Weights of a small multi-label image tagger.
Model: 6.91M parameters, 32-pixel images, arch pvt, norm layernorm, patch size [2, 2], widths [64, 128, 256].
Training: muon at rate 0.037, 5000 steps, batches of 64.
Rows from block 10 of a small multi-label image tagger, named by matrix and row number. Rows with one number belong to one neuron. Each number is 200 + 30 x the weight over its row's rms, rounded and kept within 0 to 999. All counts start at 0.
After each neuron's rows are labels from the 100 images, of 14976, where the neuron reaches its highest value: "top examples" is what is common among them. Only what is clearly more common there than usual is listed. The data: dead-leaves pictures: piles of overlapping shapes.
# fc1: MLP up (model.blocks.10.mlp.fc1.weight, 768x128), inputs 0-127
# fc2: MLP down (model.blocks.10.mlp.fc2.weight, 128x768, transposed), outputs 0-127

fc1.42,205,169,179,166,215,224,253,177,161,223,192,240,189,193,200,187,193,187,192,182,173,196,175,236,227,175,150,171,201,214,230,158,199,244,168,172,229,222,133,178,205,168,228,209,161,179,261,214,196,217,169,210,229,246,244,197,181,161,209,230,145,231,229,188,199,244,190,168,181,146,207,216,228,177,252,191,191,199,199,246,166,236,162,271,214,181,259,188,213,186,210,207,172,189,147,240,144,185,252,197,222,146,182,161,201,165,175,215,166,210,248,235,188,189,179,224,204,183,258,202,210,259,227,170,201,165,215,201
fc2.42,264,193,161,221,169,217,152,215,159,199,197,184,201,227,157,199,194,202,183,249,210,158,220,238,190,202,249,226,237,200,234,204,194,226,210,233,237,227,129,183,201,202,205,227,183,203,213,198,242,205,231,245,205,211,173,177,243,212,171,205,190,194,191,214,203,174,185,271,287,170,147,201,168,172,223,217,188,262,194,189,184,195,262,207,170,161,210,186,187,215,221,170,193,216,184,210,158,166,222,249,198,217,186,267,241,221,231,193,173,200,143,158,186,202,229,189,283,192,191,200,142,206,209,212,213,186,175,147
top examples: vivid; mixed sizes

fc1.574,157,125,199,208,196,182,205,210,255,219,180,213,230,211,168,153,228,215,228,230,211,204,203,242,238,189,218,189,197,193,157,174,243,240,195,185,231,204,173,182,163,213,232,226,189,240,172,211,248,175,257,219,236,206,250,204,184,185,211,164,225,155,130,215,207,203,225,210,246,182,176,284,241,220,220,177,200,145,191,218,215,198,248,175,169,164,236,217,213,142,165,183,184,228,172,181,182,244,197,154,199,170,155,161,150,214,220,203,205,194,202,224,216,222,203,135,178,176,217,165,137,220,184,212,196,176,197,164
fc2.574,181,246,194,222,192,183,276,225,177,247,220,200,216,249,227,252,184,219,155,182,191,194,232,223,207,140,163,199,192,148,195,207,214,153,185,214,206,150,186,146,213,234,165,283,197,195,212,199,186,163,158,189,165,190,211,223,148,245,188,246,193,217,179,214,196,211,204,171,237,197,170,187,223,204,204,230,168,170,196,165,172,184,229,198,181,207,185,206,232,179,216,186,148,186,201,177,187,160,207,222,159,179,230,213,236,188,166,215,207,138,212,205,210,262,241,264,295,224,194,174,218,193,201,196,176,183,250,221
top examples: shaded; pastel

fc1.315,161,140,210,189,169,277,196,226,167,225,217,131,227,192,209,223,243,218,237,212,193,220,188,179,191,227,229,192,177,210,215,234,219,178,147,236,164,193,190,206,172,232,192,241,142,217,219,258,221,164,192,244,252,204,248,213,198,244,194,144,228,243,235,230,190,222,183,202,209,206,137,228,182,171,192,183,184,187,127,181,156,212,183,185,200,145,175,202,157,181,155,171,171,219,229,282,180,200,209,163,201,241,214,148,244,212,227,213,211,197,195,208,172,177,206,222,202,228,191,190,212,197,200,203,227,167,194,158
fc2.315,220,175,221,241,202,209,175,212,212,197,133,236,198,185,181,185,145,258,206,239,235,222,172,198,216,230,194,180,199,221,225,199,176,217,216,234,190,202,201,211,206,192,206,174,198,199,201,203,217,196,170,187,213,172,232,247,244,230,192,185,252,205,228,172,209,199,241,271,235,183,204,172,154,179,194,110,228,264,228,191,172,222,252,189,160,192,181,228,169,249,197,184,199,170,215,224,273,183,193,212,187,202,229,180,157,131,203,188,214,221,186,258,210,203,246,196,231,129,159,223,213,210,157,206,155,173,220,143
top examples: earthy

fc1.39,200,227,206,128,203,179,186,192,216,163,220,178,228,217,233,173,166,158,210,196,261,188,200,187,213,155,169,188,215,198,182,187,250,209,213,231,152,201,157,208,156,205,175,153,212,165,216,194,186,199,228,194,236,218,194,199,198,179,214,181,178,162,194,192,180,160,180,267,186,186,207,231,177,213,198,239,206,200,171,231,215,235,243,214,233,262,170,222,194,192,198,206,160,214,198,175,202,180,170,258,203,128,189,239,202,229,198,255,198,267,256,194,234,150,255,227,194,282,181,213,182,177,131,209,193,224,196,144
fc2.39,229,198,282,147,207,243,228,246,206,168,229,213,200,182,162,198,165,183,159,187,203,221,231,192,163,158,190,184,210,194,193,176,213,218,188,154,212,193,181,225,150,258,241,230,233,222,208,173,222,195,190,203,155,158,201,173,199,219,228,245,159,184,249,180,157,249,232,192,170,188,192,219,190,195,191,244,243,184,173,113,214,157,195,207,213,232,218,208,199,152,177,247,190,191,200,173,204,201,208,205,262,220,194,170,153,224,158,252,223,141,251,232,221,209,201,193,224,161,237,159,199,178,204,216,217,247,180,171
top examples: vivid; shaded

fc1.203,210,199,211,171,190,206,166,227,138,185,247,184,271,195,228,218,172,193,202,204,187,179,262,160,227,213,222,209,240,237,237,184,232,251,201,141,191,262,207,223,205,225,166,165,195,182,256,135,199,177,203,229,208,209,228,211,233,192,180,227,110,191,199,211,167,169,223,204,202,190,197,203,205,163,215,217,216,223,240,191,238,164,220,205,201,207,168,206,153,158,232,160,138,193,168,172,228,117,203,189,217,246,215,190,197,250,216,234,202,234,208,170,176,127,151,176,198,198,183,206,216,217,187,224,207,210,181,189
fc2.203,197,191,200,195,217,250,204,189,185,190,144,237,210,204,225,234,157,209,176,213,183,202,245,164,174,156,219,193,194,144,206,186,194,248,204,189,220,209,203,204,158,189,166,211,222,236,203,250,162,229,207,190,208,211,201,115,203,185,256,225,161,195,161,157,154,231,208,139,210,201,173,202,156,218,196,236,271,201,216,118,183,181,201,199,229,220,201,209,162,168,197,270,198,222,224,196,169,205,220,169,231,250,229,195,165,253,198,190,241,140,225,248,239,180,228,182,193,184,219,148,181,219,242,204,210,226,194,167
top examples: vivid; shaded; flower

fc1.550,214,196,186,209,189,190,209,150,200,205,195,219,174,186,208,236,162,208,179,203,195,167,221,218,168,153,204,192,210,174,187,255,210,195,236,166,265,172,218,251,125,213,151,210,188,214,168,193,186,235,218,186,201,295,203,178,229,197,226,242,205,219,168,168,175,215,204,185,235,202,180,193,176,188,128,181,262,176,179,176,179,177,228,161,94,168,189,144,240,196,196,221,254,181,169,228,241,175,207,209,188,180,203,191,197,192,190,187,219,216,193,189,236,155,235,167,146,186,193,193,210,186,180,259,204,237,197,163
fc2.550,224,205,186,218,190,198,231,160,224,194,236,207,204,241,181,242,196,238,260,183,154,194,187,189,246,171,195,234,193,200,175,241,181,235,164,211,216,179,208,245,191,197,168,147,231,231,189,237,188,199,246,130,193,262,241,181,197,212,206,241,168,186,205,226,179,116,196,143,222,173,213,191,215,234,181,161,206,185,174,226,195,245,236,220,156,182,167,139,192,174,133,242,203,174,219,185,228,182,194,209,206,183,177,185,263,126,242,240,208,175,166,205,222,175,194,203,198,201,230,235,181,147,226,208,213,214,224,187
top examples: earthy

fc1.616,200,187,207,207,215,153,169,236,222,194,191,215,219,195,183,194,135,242,161,180,170,250,185,201,218,232,182,191,195,244,228,210,159,237,217,250,233,233,218,194,190,145,146,175,225,217,230,250,163,241,212,198,229,216,202,194,185,127,212,168,164,146,153,171,184,248,218,197,213,240,153,223,194,193,166,127,208,204,185,208,214,208,219,191,217,190,225,217,174,240,258,111,190,259,211,187,199,178,176,150,165,166,229,219,219,217,193,202,191,215,168,193,210,193,249,189,182,182,217,209,239,163,250,190,213,201,179,241
fc2.616,189,202,202,211,257,178,222,221,212,236,221,184,159,185,216,219,252,216,236,201,183,156,220,216,170,203,191,209,207,161,199,214,180,176,182,224,197,104,183,178,223,232,231,225,171,189,185,210,201,161,215,202,219,163,211,190,210,272,208,231,217,193,220,182,237,148,161,173,191,215,242,166,213,272,178,190,221,162,152,172,166,215,198,236,241,192,190,199,207,167,257,266,233,193,154,211,186,226,226,181,158,190,208,213,181,212,155,209,149,90,189,206,195,265,186,231,169,233,219,187,213,193,214,206,182,178,218,179
top examples: dark

fc1.521,202,236,235,175,170,165,158,215,194,195,231,158,171,287,214,222,199,169,151,212,218,183,183,187,167,250,181,248,189,167,224,185,222,258,229,208,180,222,217,195,179,211,167,189,201,222,192,187,213,183,194,228,173,264,215,174,215,172,137,204,114,200,156,180,181,219,169,212,177,181,206,188,235,211,199,192,194,243,231,186,156,188,142,161,218,212,185,222,197,213,172,199,232,229,237,222,248,198,168,185,214,210,215,172,191,223,214,212,229,219,224,226,244,213,291,246,216,198,129,164,189,187,147,203,222,212,160,189
fc2.521,185,203,198,244,202,192,234,240,184,242,132,286,165,218,181,203,221,175,189,159,164,165,204,227,222,244,226,176,200,199,188,171,179,188,193,241,214,180,213,168,237,218,194,246,208,159,221,195,249,189,183,196,160,139,219,182,167,147,187,207,216,235,168,194,252,247,207,194,199,198,153,261,216,156,267,178,180,227,184,207,173,141,162,222,166,223,208,202,200,219,215,195,202,169,183,195,234,222,186,214,186,227,193,244,171,221,228,203,224,191,215,172,249,212,232,168,191,177,183,165,203,285,175,132,183,207,203,203
top examples: pastel

fc1.325,198,224,226,213,213,196,224,203,213,184,168,212,132,210,241,244,200,204,196,226,159,229,172,167,194,184,217,192,225,175,112,185,211,204,236,190,136,135,249,187,257,224,204,251,228,210,176,195,204,209,154,222,202,170,209,186,185,161,257,191,231,156,183,178,201,226,197,162,158,215,238,150,215,213,243,148,181,201,199,167,206,221,230,167,219,195,185,199,222,243,195,211,195,234,251,153,204,198,185,261,182,194,246,200,176,234,238,165,197,225,161,123,210,213,223,180,223,191,212,181,224,171,172,225,242,237,162,205
fc2.325,218,183,195,287,178,251,189,255,206,146,217,184,230,158,169,136,199,194,212,183,213,244,201,220,199,168,176,196,152,221,217,238,202,225,182,169,219,250,220,268,199,171,192,200,172,256,220,207,220,162,237,204,205,240,227,177,224,196,196,162,225,193,127,174,210,186,199,228,236,185,170,209,236,236,160,210,166,146,176,215,203,187,228,139,252,174,194,204,218,199,170,137,191,183,167,196,187,194,218,199,256,157,178,207,227,185,144,217,211,178,156,225,184,235,207,172,206,182,170,218,157,219,198,171,220,215,193,243
top examples: earthy; large pieces

fc1.446,240,232,214,153,231,221,187,204,187,170,217,197,229,215,159,139,199,248,125,188,192,232,133,220,161,196,200,172,192,246,157,179,238,169,204,253,175,177,188,216,241,246,220,151,249,244,206,164,249,198,213,207,207,167,187,216,193,184,233,191,214,145,195,125,177,219,200,194,199,183,189,180,193,174,246,184,195,140,160,192,233,201,184,179,192,197,199,220,229,203,182,173,204,199,227,151,213,196,159,219,214,142,210,225,159,213,271,244,187,233,207,203,227,256,236,186,153,196,213,238,238,178,226,205,209,218,184,201
fc2.446,216,201,206,205,168,210,196,157,150,161,184,237,186,160,195,172,189,199,216,243,152,218,210,157,183,148,204,241,163,196,204,227,221,231,194,183,248,226,231,204,151,249,198,259,222,233,186,194,160,158,190,202,143,269,226,198,268,206,179,196,240,254,198,178,203,173,225,217,218,210,229,205,256,242,184,189,161,207,217,221,183,235,185,211,158,196,196,178,219,152,103,192,183,219,252,215,153,197,211,176,187,175,193,160,143,199,185,198,187,201,231,249,246,203,208,172,213,186,206,225,177,235,206,192,203,232,159,170
top examples: earthy; large pieces

fc1.239,209,258,209,216,160,182,273,212,193,187,221,210,227,195,158,210,197,214,221,153,213,145,196,243,167,228,217,146,214,214,216,157,201,176,221,197,191,164,163,198,201,205,217,194,156,217,210,199,199,186,175,194,200,177,215,215,203,177,235,241,199,215,198,174,173,249,210,217,187,206,232,179,181,232,237,188,145,131,170,207,186,212,164,201,183,240,225,206,223,204,251,189,160,137,169,194,194,156,169,224,189,197,137,197,188,184,229,185,184,213,139,208,240,234,231,246,253,149,187,251,183,104,169,196,177,252,224,189
fc2.239,208,221,219,201,223,215,143,200,192,255,182,207,215,168,208,174,175,139,189,205,159,204,188,202,216,175,187,246,181,211,171,218,181,165,248,150,204,231,251,224,161,187,196,210,149,191,178,193,144,191,216,189,176,257,208,221,153,199,229,156,232,194,221,198,190,234,200,212,257,212,216,206,235,214,221,185,160,209,230,175,148,148,171,185,229,235,202,168,149,149,182,198,202,188,234,182,178,139,211,210,279,170,199,224,163,206,196,229,250,184,201,260,228,197,193,188,178,222,261,261,165,225,159,219,155,226,194,211
top examples: earthy

fc1.604,169,170,222,151,217,173,174,242,148,186,203,188,208,217,278,173,170,185,146,258,218,195,238,198,172,192,218,193,194,202,198,180,270,261,230,179,190,170,205,193,187,171,183,218,177,226,168,149,215,144,246,218,252,206,206,145,216,221,169,168,194,161,195,202,194,208,288,214,185,229,235,229,217,211,183,191,164,225,229,220,196,154,187,211,275,213,215,225,218,208,209,203,213,219,208,160,219,212,229,199,210,172,172,201,189,226,168,177,238,169,125,158,198,154,170,175,201,219,166,175,191,222,186,234,215,233,161,178
fc2.604,173,184,219,256,207,180,224,195,218,198,171,193,215,198,158,246,196,221,238,197,169,214,227,252,267,136,186,228,200,175,230,230,239,121,178,176,217,182,248,187,249,155,216,178,204,183,261,228,211,224,210,222,206,156,193,193,217,204,198,236,168,213,188,224,183,164,180,167,171,187,177,223,182,169,277,222,195,164,202,190,215,227,203,203,176,186,170,257,102,194,226,224,189,207,198,186,230,139,203,246,175,166,176,252,186,199,200,174,180,220,233,217,202,212,209,194,209,205,220,185,203,168,196,146,140,160,194,226
top examples: dark; shaded

fc1.477,253,257,261,181,208,220,183,195,157,228,235,200,199,148,219,196,247,131,226,223,162,219,188,175,176,183,199,219,194,218,228,185,173,229,209,208,242,201,257,194,197,219,186,196,206,171,144,185,219,224,144,219,234,192,240,200,203,197,197,181,221,186,241,200,200,295,237,201,165,181,215,250,241,198,115,217,192,255,189,140,193,233,221,149,212,208,191,209,234,202,168,151,169,164,199,157,208,186,160,191,217,222,151,188,207,214,229,230,241,231,167,185,189,213,188,156,219,210,188,174,202,199,183,190,189,198,239,159
fc2.477,234,223,187,184,212,175,145,194,200,196,162,196,208,185,173,190,225,160,234,207,177,178,170,184,209,218,217,178,183,194,202,207,222,217,201,213,198,135,173,170,233,247,167,160,206,155,196,189,217,252,207,207,156,199,160,202,221,155,204,212,205,198,195,197,206,171,185,222,232,226,159,232,184,229,216,151,251,280,208,210,200,245,242,182,107,202,199,158,199,195,254,183,231,250,254,216,231,183,178,198,182,180,173,245,223,214,235,175,201,238,180,240,187,216,186,216,287,164,184,178,182,158,249,193,194,154,211,142
top examples: vivid; pastel

fc1.400,204,256,237,232,183,223,208,205,156,238,220,182,204,143,207,162,185,186,208,187,256,198,167,176,141,74,219,201,180,167,177,190,201,199,198,136,185,209,187,192,170,208,201,171,241,183,198,173,156,214,179,151,206,163,194,189,166,198,226,186,196,170,176,215,224,224,202,140,199,278,205,188,225,189,190,213,221,220,197,230,236,274,197,161,192,234,226,241,194,157,206,191,207,197,222,205,181,239,190,188,191,229,233,158,152,219,187,227,218,171,192,203,222,221,231,235,252,222,238,234,209,229,172,210,203,256,185,210
fc2.400,182,179,216,228,206,187,194,198,179,189,191,215,221,186,262,166,122,194,198,267,186,235,160,218,209,176,235,224,230,185,189,221,176,215,181,173,209,200,170,197,202,170,245,138,212,205,199,230,233,241,232,193,223,266,199,181,132,180,179,154,212,149,164,214,168,225,229,202,185,250,195,221,180,199,187,241,190,192,176,221,200,209,180,191,252,195,215,187,220,179,190,196,236,241,263,226,184,267,186,153,170,187,152,218,203,217,222,156,183,237,167,213,174,174,193,237,148,177,204,209,213,158,294,210,162,202,202,171
top examples: dark

fc1.207,202,181,267,161,197,233,231,193,202,256,224,189,186,115,165,185,200,187,193,204,217,143,176,212,165,238,155,242,201,170,190,230,250,232,227,203,191,159,229,192,192,212,230,207,176,203,232,174,188,181,174,199,190,118,182,199,239,199,148,255,208,261,208,216,222,178,173,178,198,199,191,177,239,215,172,216,195,208,271,205,183,151,203,165,152,195,172,184,219,259,222,195,202,157,191,142,193,207,190,201,208,261,263,190,214,237,207,177,175,196,210,157,205,187,166,195,230,199,195,239,229,237,206,171,214,166,234,233
fc2.207,216,164,209,220,233,146,220,252,165,193,151,251,190,215,205,199,232,209,215,174,203,183,192,242,231,252,180,176,177,249,218,207,161,227,202,241,239,200,123,195,242,199,199,203,156,224,210,193,214,178,205,175,229,197,238,219,112,176,235,167,212,183,190,145,198,216,216,207,164,202,236,251,234,201,218,146,242,158,199,200,239,246,218,181,264,200,252,235,201,191,181,216,168,206,168,184,209,199,235,187,176,183,146,182,184,180,210,247,180,247,208,222,208,183,233,183,158,193,216,208,185,158,229,206,164,188,178,137
top examples: dark; large pieces

fc1.718,181,223,184,194,205,203,181,224,183,210,221,187,173,208,181,200,211,192,191,210,165,161,287,142,196,206,151,207,210,212,221,201,225,231,265,203,193,232,189,211,162,205,232,245,206,190,193,223,155,166,198,234,175,107,215,258,163,206,237,159,193,213,201,226,159,214,206,179,204,219,223,189,173,184,198,201,137,188,195,237,209,188,178,263,237,258,217,193,220,149,214,230,159,212,155,228,142,214,187,198,201,207,186,132,206,236,169,163,260,195,259,158,226,199,187,182,191,191,160,182,192,183,230,215,259,186,181,220
fc2.718,233,201,215,229,206,250,198,236,189,190,211,203,204,163,197,185,196,160,187,168,184,167,214,191,196,219,204,181,210,212,241,202,211,203,175,190,163,174,223,197,204,220,237,191,135,185,179,196,270,214,216,231,187,177,198,203,200,204,202,161,237,218,136,243,190,256,178,199,217,199,184,219,231,280,219,179,130,194,206,242,179,209,219,190,278,190,168,207,172,187,259,196,167,221,114,190,156,169,186,209,249,234,174,168,225,176,136,205,199,223,188,200,256,226,186,161,184,231,198,187,247,161,185,157,252,174,197,245
top examples: pastel

fc1.17,241,223,223,238,216,209,202,176,171,227,214,215,146,242,179,210,228,212,196,205,196,172,237,130,161,218,260,184,212,180,227,233,187,181,172,180,228,211,145,241,211,192,198,176,234,252,214,196,137,215,167,225,186,249,231,182,205,155,147,261,176,202,216,170,175,181,179,217,213,186,243,228,182,191,279,188,236,196,186,182,184,206,215,171,204,191,208,236,173,179,228,223,211,192,238,183,199,214,143,182,164,221,174,210,184,206,212,158,269,157,228,147,166,228,223,208,188,190,201,235,177,210,106,203,207,230,228,203
fc2.17,206,204,178,265,211,210,208,199,189,196,178,225,223,210,193,239,206,155,175,239,177,185,150,170,212,219,204,164,176,205,200,196,187,177,177,230,251,275,177,167,217,207,220,206,220,173,222,293,156,180,136,199,209,251,154,206,184,204,140,240,202,177,268,219,241,212,191,173,203,241,139,179,195,188,221,193,169,218,218,191,176,225,208,221,181,233,157,202,239,219,248,189,184,158,188,173,183,156,196,229,192,153,205,245,241,207,201,209,199,165,198,198,209,268,179,242,174,230,205,260,166,181,201,180,203,204,158,163
top examples: vivid

fc1.442,174,185,203,206,192,217,205,175,191,232,191,193,193,191,206,172,268,178,270,238,233,185,225,186,181,217,228,184,217,184,218,177,195,180,194,203,160,183,196,198,186,214,270,227,209,155,156,155,261,160,185,207,143,198,262,195,200,216,189,226,209,273,170,193,223,135,199,221,195,164,266,165,192,199,210,246,175,170,251,185,223,203,155,192,204,192,195,181,183,148,194,249,203,182,196,217,215,178,202,224,226,231,133,201,200,265,241,165,179,230,238,185,191,153,153,236,221,196,183,208,160,239,162,161,166,198,218,215
fc2.442,160,200,236,229,213,222,201,178,195,230,211,154,182,248,234,225,212,162,234,192,193,165,206,274,224,186,229,224,186,178,192,240,193,186,219,260,202,179,168,150,234,224,188,263,155,151,242,202,216,219,164,238,195,179,163,187,166,197,183,220,233,202,196,202,229,164,178,135,196,177,191,232,230,192,221,127,219,224,142,151,194,240,193,166,179,184,183,260,211,172,239,187,196,232,155,175,171,204,184,167,169,206,233,207,205,214,168,221,204,148,144,230,201,204,183,256,179,194,200,225,218,189,245,206,233,142,210,190
top examples: dark

fc1.706,250,157,196,252,239,211,184,181,178,224,206,200,171,207,229,176,207,188,225,230,206,214,250,185,243,258,134,205,189,132,214,203,187,192,151,206,244,156,209,216,237,152,178,199,129,142,191,202,195,203,223,185,171,186,185,183,180,253,207,169,209,237,202,275,231,177,247,207,194,185,226,179,219,197,159,207,207,194,207,217,213,193,218,181,202,202,169,143,181,194,227,275,245,174,163,217,196,210,202,172,228,238,182,184,201,149,195,161,172,194,207,239,213,219,136,172,202,187,185,222,197,249,205,202,174,189,280,196
fc2.706,206,250,239,151,200,176,183,175,197,221,210,171,151,187,233,185,219,209,193,212,149,152,222,167,164,216,206,230,181,214,197,164,232,168,160,230,216,129,235,217,182,203,224,240,199,222,168,212,160,106,209,220,211,202,196,168,165,217,210,207,192,186,206,153,227,223,160,155,190,248,242,197,190,247,204,199,228,189,188,230,155,236,219,162,213,222,189,238,192,209,202,213,192,241,217,167,182,216,274,218,127,176,219,222,156,236,243,228,204,158,222,206,252,179,207,191,167,249,203,191,170,221,173,191,244,243,213,180
top examples: dark

fc1.759,181,186,194,197,153,145,203,192,287,233,176,153,212,218,190,168,186,129,229,207,193,150,222,252,124,161,179,164,189,187,182,183,136,199,221,192,205,222,184,199,212,214,236,220,165,263,163,178,173,203,223,199,220,181,247,235,188,205,224,238,253,160,200,215,230,201,191,240,225,206,219,192,219,193,176,198,166,231,141,197,250,185,195,219,211,236,209,188,186,169,213,203,183,186,227,177,191,223,255,183,242,236,165,179,207,200,188,211,216,152,171,214,237,138,187,236,166,239,211,235,247,231,177,182,205,196,165,233
fc2.759,219,153,244,156,185,186,198,185,265,236,227,179,194,208,171,158,177,164,206,183,186,234,133,252,194,197,164,224,183,174,169,175,208,223,191,173,229,187,155,269,264,176,197,191,191,216,236,219,215,208,198,237,201,205,218,186,214,143,224,185,195,215,196,227,168,226,198,177,202,228,230,178,221,175,188,156,125,190,203,225,200,230,170,269,262,230,229,195,209,225,187,151,178,222,208,175,167,194,196,213,222,171,135,199,246,187,202,217,221,197,211,243,206,193,200,210,204,166,247,211,233,226,227,195,230,208,123,268
top examples: shaded; vivid

fc1.26,197,167,238,186,207,240,209,161,202,226,194,175,179,168,127,185,221,190,245,231,230,199,234,187,241,186,236,204,161,187,194,238,168,198,196,179,246,263,156,148,197,187,159,222,173,177,229,187,224,157,208,191,219,187,206,229,194,200,215,159,219,162,209,173,257,228,233,174,179,153,230,195,225,249,229,226,185,189,168,259,183,191,201,165,166,185,189,245,241,201,192,191,211,208,171,197,201,250,188,183,212,226,175,165,161,256,170,227,263,181,184,265,215,180,224,206,221,173,223,212,200,222,124,171,158,257,217,177
fc2.26,164,239,210,183,263,149,184,203,261,208,239,161,247,222,227,213,199,228,229,194,189,224,193,252,203,183,137,184,228,229,147,143,204,188,195,220,180,161,207,255,205,261,236,211,181,152,225,211,208,199,180,188,135,186,194,242,221,241,176,160,188,201,223,173,216,170,187,204,218,201,205,135,219,163,208,207,182,201,232,181,243,202,229,200,210,203,175,152,206,189,213,182,157,231,184,168,192,147,220,240,223,263,214,186,152,157,265,207,217,205,230,158,250,203,176,181,235,250,210,222,197,200,194,199,208,156,195,191
top examples: pastel; warm

fc1.686,159,172,175,200,257,192,194,226,209,204,203,244,199,175,188,239,175,204,181,192,167,210,181,208,149,225,175,264,147,190,214,157,247,198,191,209,202,136,224,190,245,205,210,190,221,216,153,214,181,198,211,269,166,170,147,168,209,241,232,212,132,272,167,188,232,207,161,234,223,182,142,203,174,221,193,247,214,143,233,229,202,209,192,207,217,207,237,167,215,223,186,210,216,174,149,183,209,122,177,205,181,156,240,226,170,217,225,211,202,159,216,198,215,200,215,222,193,199,221,209,236,202,270,179,178,156,206,199
fc2.686,214,193,183,169,212,216,236,164,215,190,161,228,235,170,174,169,192,244,174,189,142,207,199,216,203,247,193,186,226,233,184,158,199,168,176,175,195,177,224,170,250,220,204,150,132,205,228,180,251,195,189,211,198,185,253,249,205,223,176,177,254,169,251,179,215,184,254,193,195,185,222,221,184,166,229,235,195,219,159,205,228,189,239,250,154,241,195,203,246,191,189,226,196,220,263,225,155,177,206,198,234,192,210,229,214,188,147,172,244,177,151,161,229,194,162,204,127,191,240,195,220,160,146,179,222,210,237,178
top examples: large pieces; dark; hexagon

fc1.7,190,244,171,216,204,272,264,156,198,194,201,216,212,225,169,203,196,210,235,144,193,174,166,133,218,167,182,194,171,186,196,231,220,171,212,229,232,179,180,204,239,202,256,218,195,204,195,187,204,218,123,222,191,212,163,170,185,205,273,236,180,249,181,183,201,230,155,191,226,194,191,188,210,196,202,190,144,239,218,201,205,211,151,234,173,199,237,223,207,221,237,143,197,203,221,179,189,183,123,212,155,193,266,202,170,192,192,176,203,183,179,217,217,188,215,243,224,208,230,203,179,259,199,106,207,166,211,190
fc2.7,185,154,207,262,179,142,218,257,228,190,196,198,229,191,245,168,221,195,195,247,178,252,202,263,229,263,235,185,196,218,235,167,181,193,156,211,260,176,193,164,192,220,185,209,200,207,193,203,190,188,203,159,217,231,247,210,209,166,180,205,265,169,203,194,194,181,213,200,189,200,265,239,173,222,172,221,247,208,227,229,168,166,217,209,228,192,182,144,163,251,201,190,198,236,197,207,167,268,258,180,219,217,161,184,122,163,179,179,242,208,169,182,170,228,177,185,185,171,232,210,222,190,179,183,182,194,192,158
top examples: earthy; large pieces

fc1.255,189,216,172,227,172,198,178,143,233,237,207,190,142,152,202,236,234,173,238,230,203,157,198,219,181,215,180,199,197,232,177,234,243,159,209,190,196,172,229,188,171,228,207,211,180,221,219,159,235,210,213,218,153,229,149,230,193,254,178,192,276,264,187,266,221,123,166,193,193,187,178,175,227,228,189,183,163,173,197,201,166,222,181,244,149,172,191,195,220,162,192,228,212,145,203,218,237,198,194,238,204,155,177,199,186,160,213,209,169,153,245,242,209,228,209,243,242,242,205,221,201,162,203,237,201,163,174,203
fc2.255,185,148,227,164,195,178,217,210,207,182,238,184,240,197,212,195,188,198,185,175,224,186,246,225,201,241,215,193,200,159,168,219,194,212,142,155,207,226,209,170,177,199,146,217,186,206,196,173,211,223,251,206,193,206,229,203,225,160,160,233,174,158,244,189,191,210,234,178,148,180,235,223,208,179,176,262,267,196,161,263,227,203,220,177,201,227,196,228,169,231,196,224,211,243,189,200,151,205,214,195,223,231,167,200,224,168,193,236,283,272,197,170,177,140,194,197,158,175,206,185,144,187,197,212,216,223,211,109
top examples: vivid; shaded

fc1.258,206,221,216,155,173,244,193,213,187,192,204,205,237,209,260,141,188,218,239,187,208,213,194,214,210,153,162,232,155,204,216,216,208,229,206,162,180,228,150,223,164,203,204,169,238,177,187,254,212,198,229,175,199,209,196,225,180,156,117,254,156,204,255,163,201,194,189,216,128,176,191,182,242,203,220,255,262,184,196,153,206,183,176,182,169,178,211,238,244,162,176,206,240,171,223,245,160,150,215,165,205,205,237,185,212,203,242,197,240,236,204,202,206,162,160,245,171,205,191,199,146,159,223,188,215,222,207,176
fc2.258,209,218,215,250,166,222,215,214,211,249,199,222,259,227,186,228,182,250,186,182,199,214,198,242,129,162,211,206,236,172,211,209,170,184,232,213,203,183,211,188,229,197,177,213,219,141,198,155,194,181,262,165,185,176,250,176,205,222,187,157,179,237,169,233,203,175,243,201,167,265,203,200,188,247,150,190,181,164,181,256,225,171,196,196,249,189,221,187,193,195,188,205,148,174,176,221,268,248,249,157,246,165,169,226,194,172,233,181,151,165,208,233,183,219,214,207,179,232,191,147,227,210,208,194,183,137,211,172
top examples: vivid; shaded; flower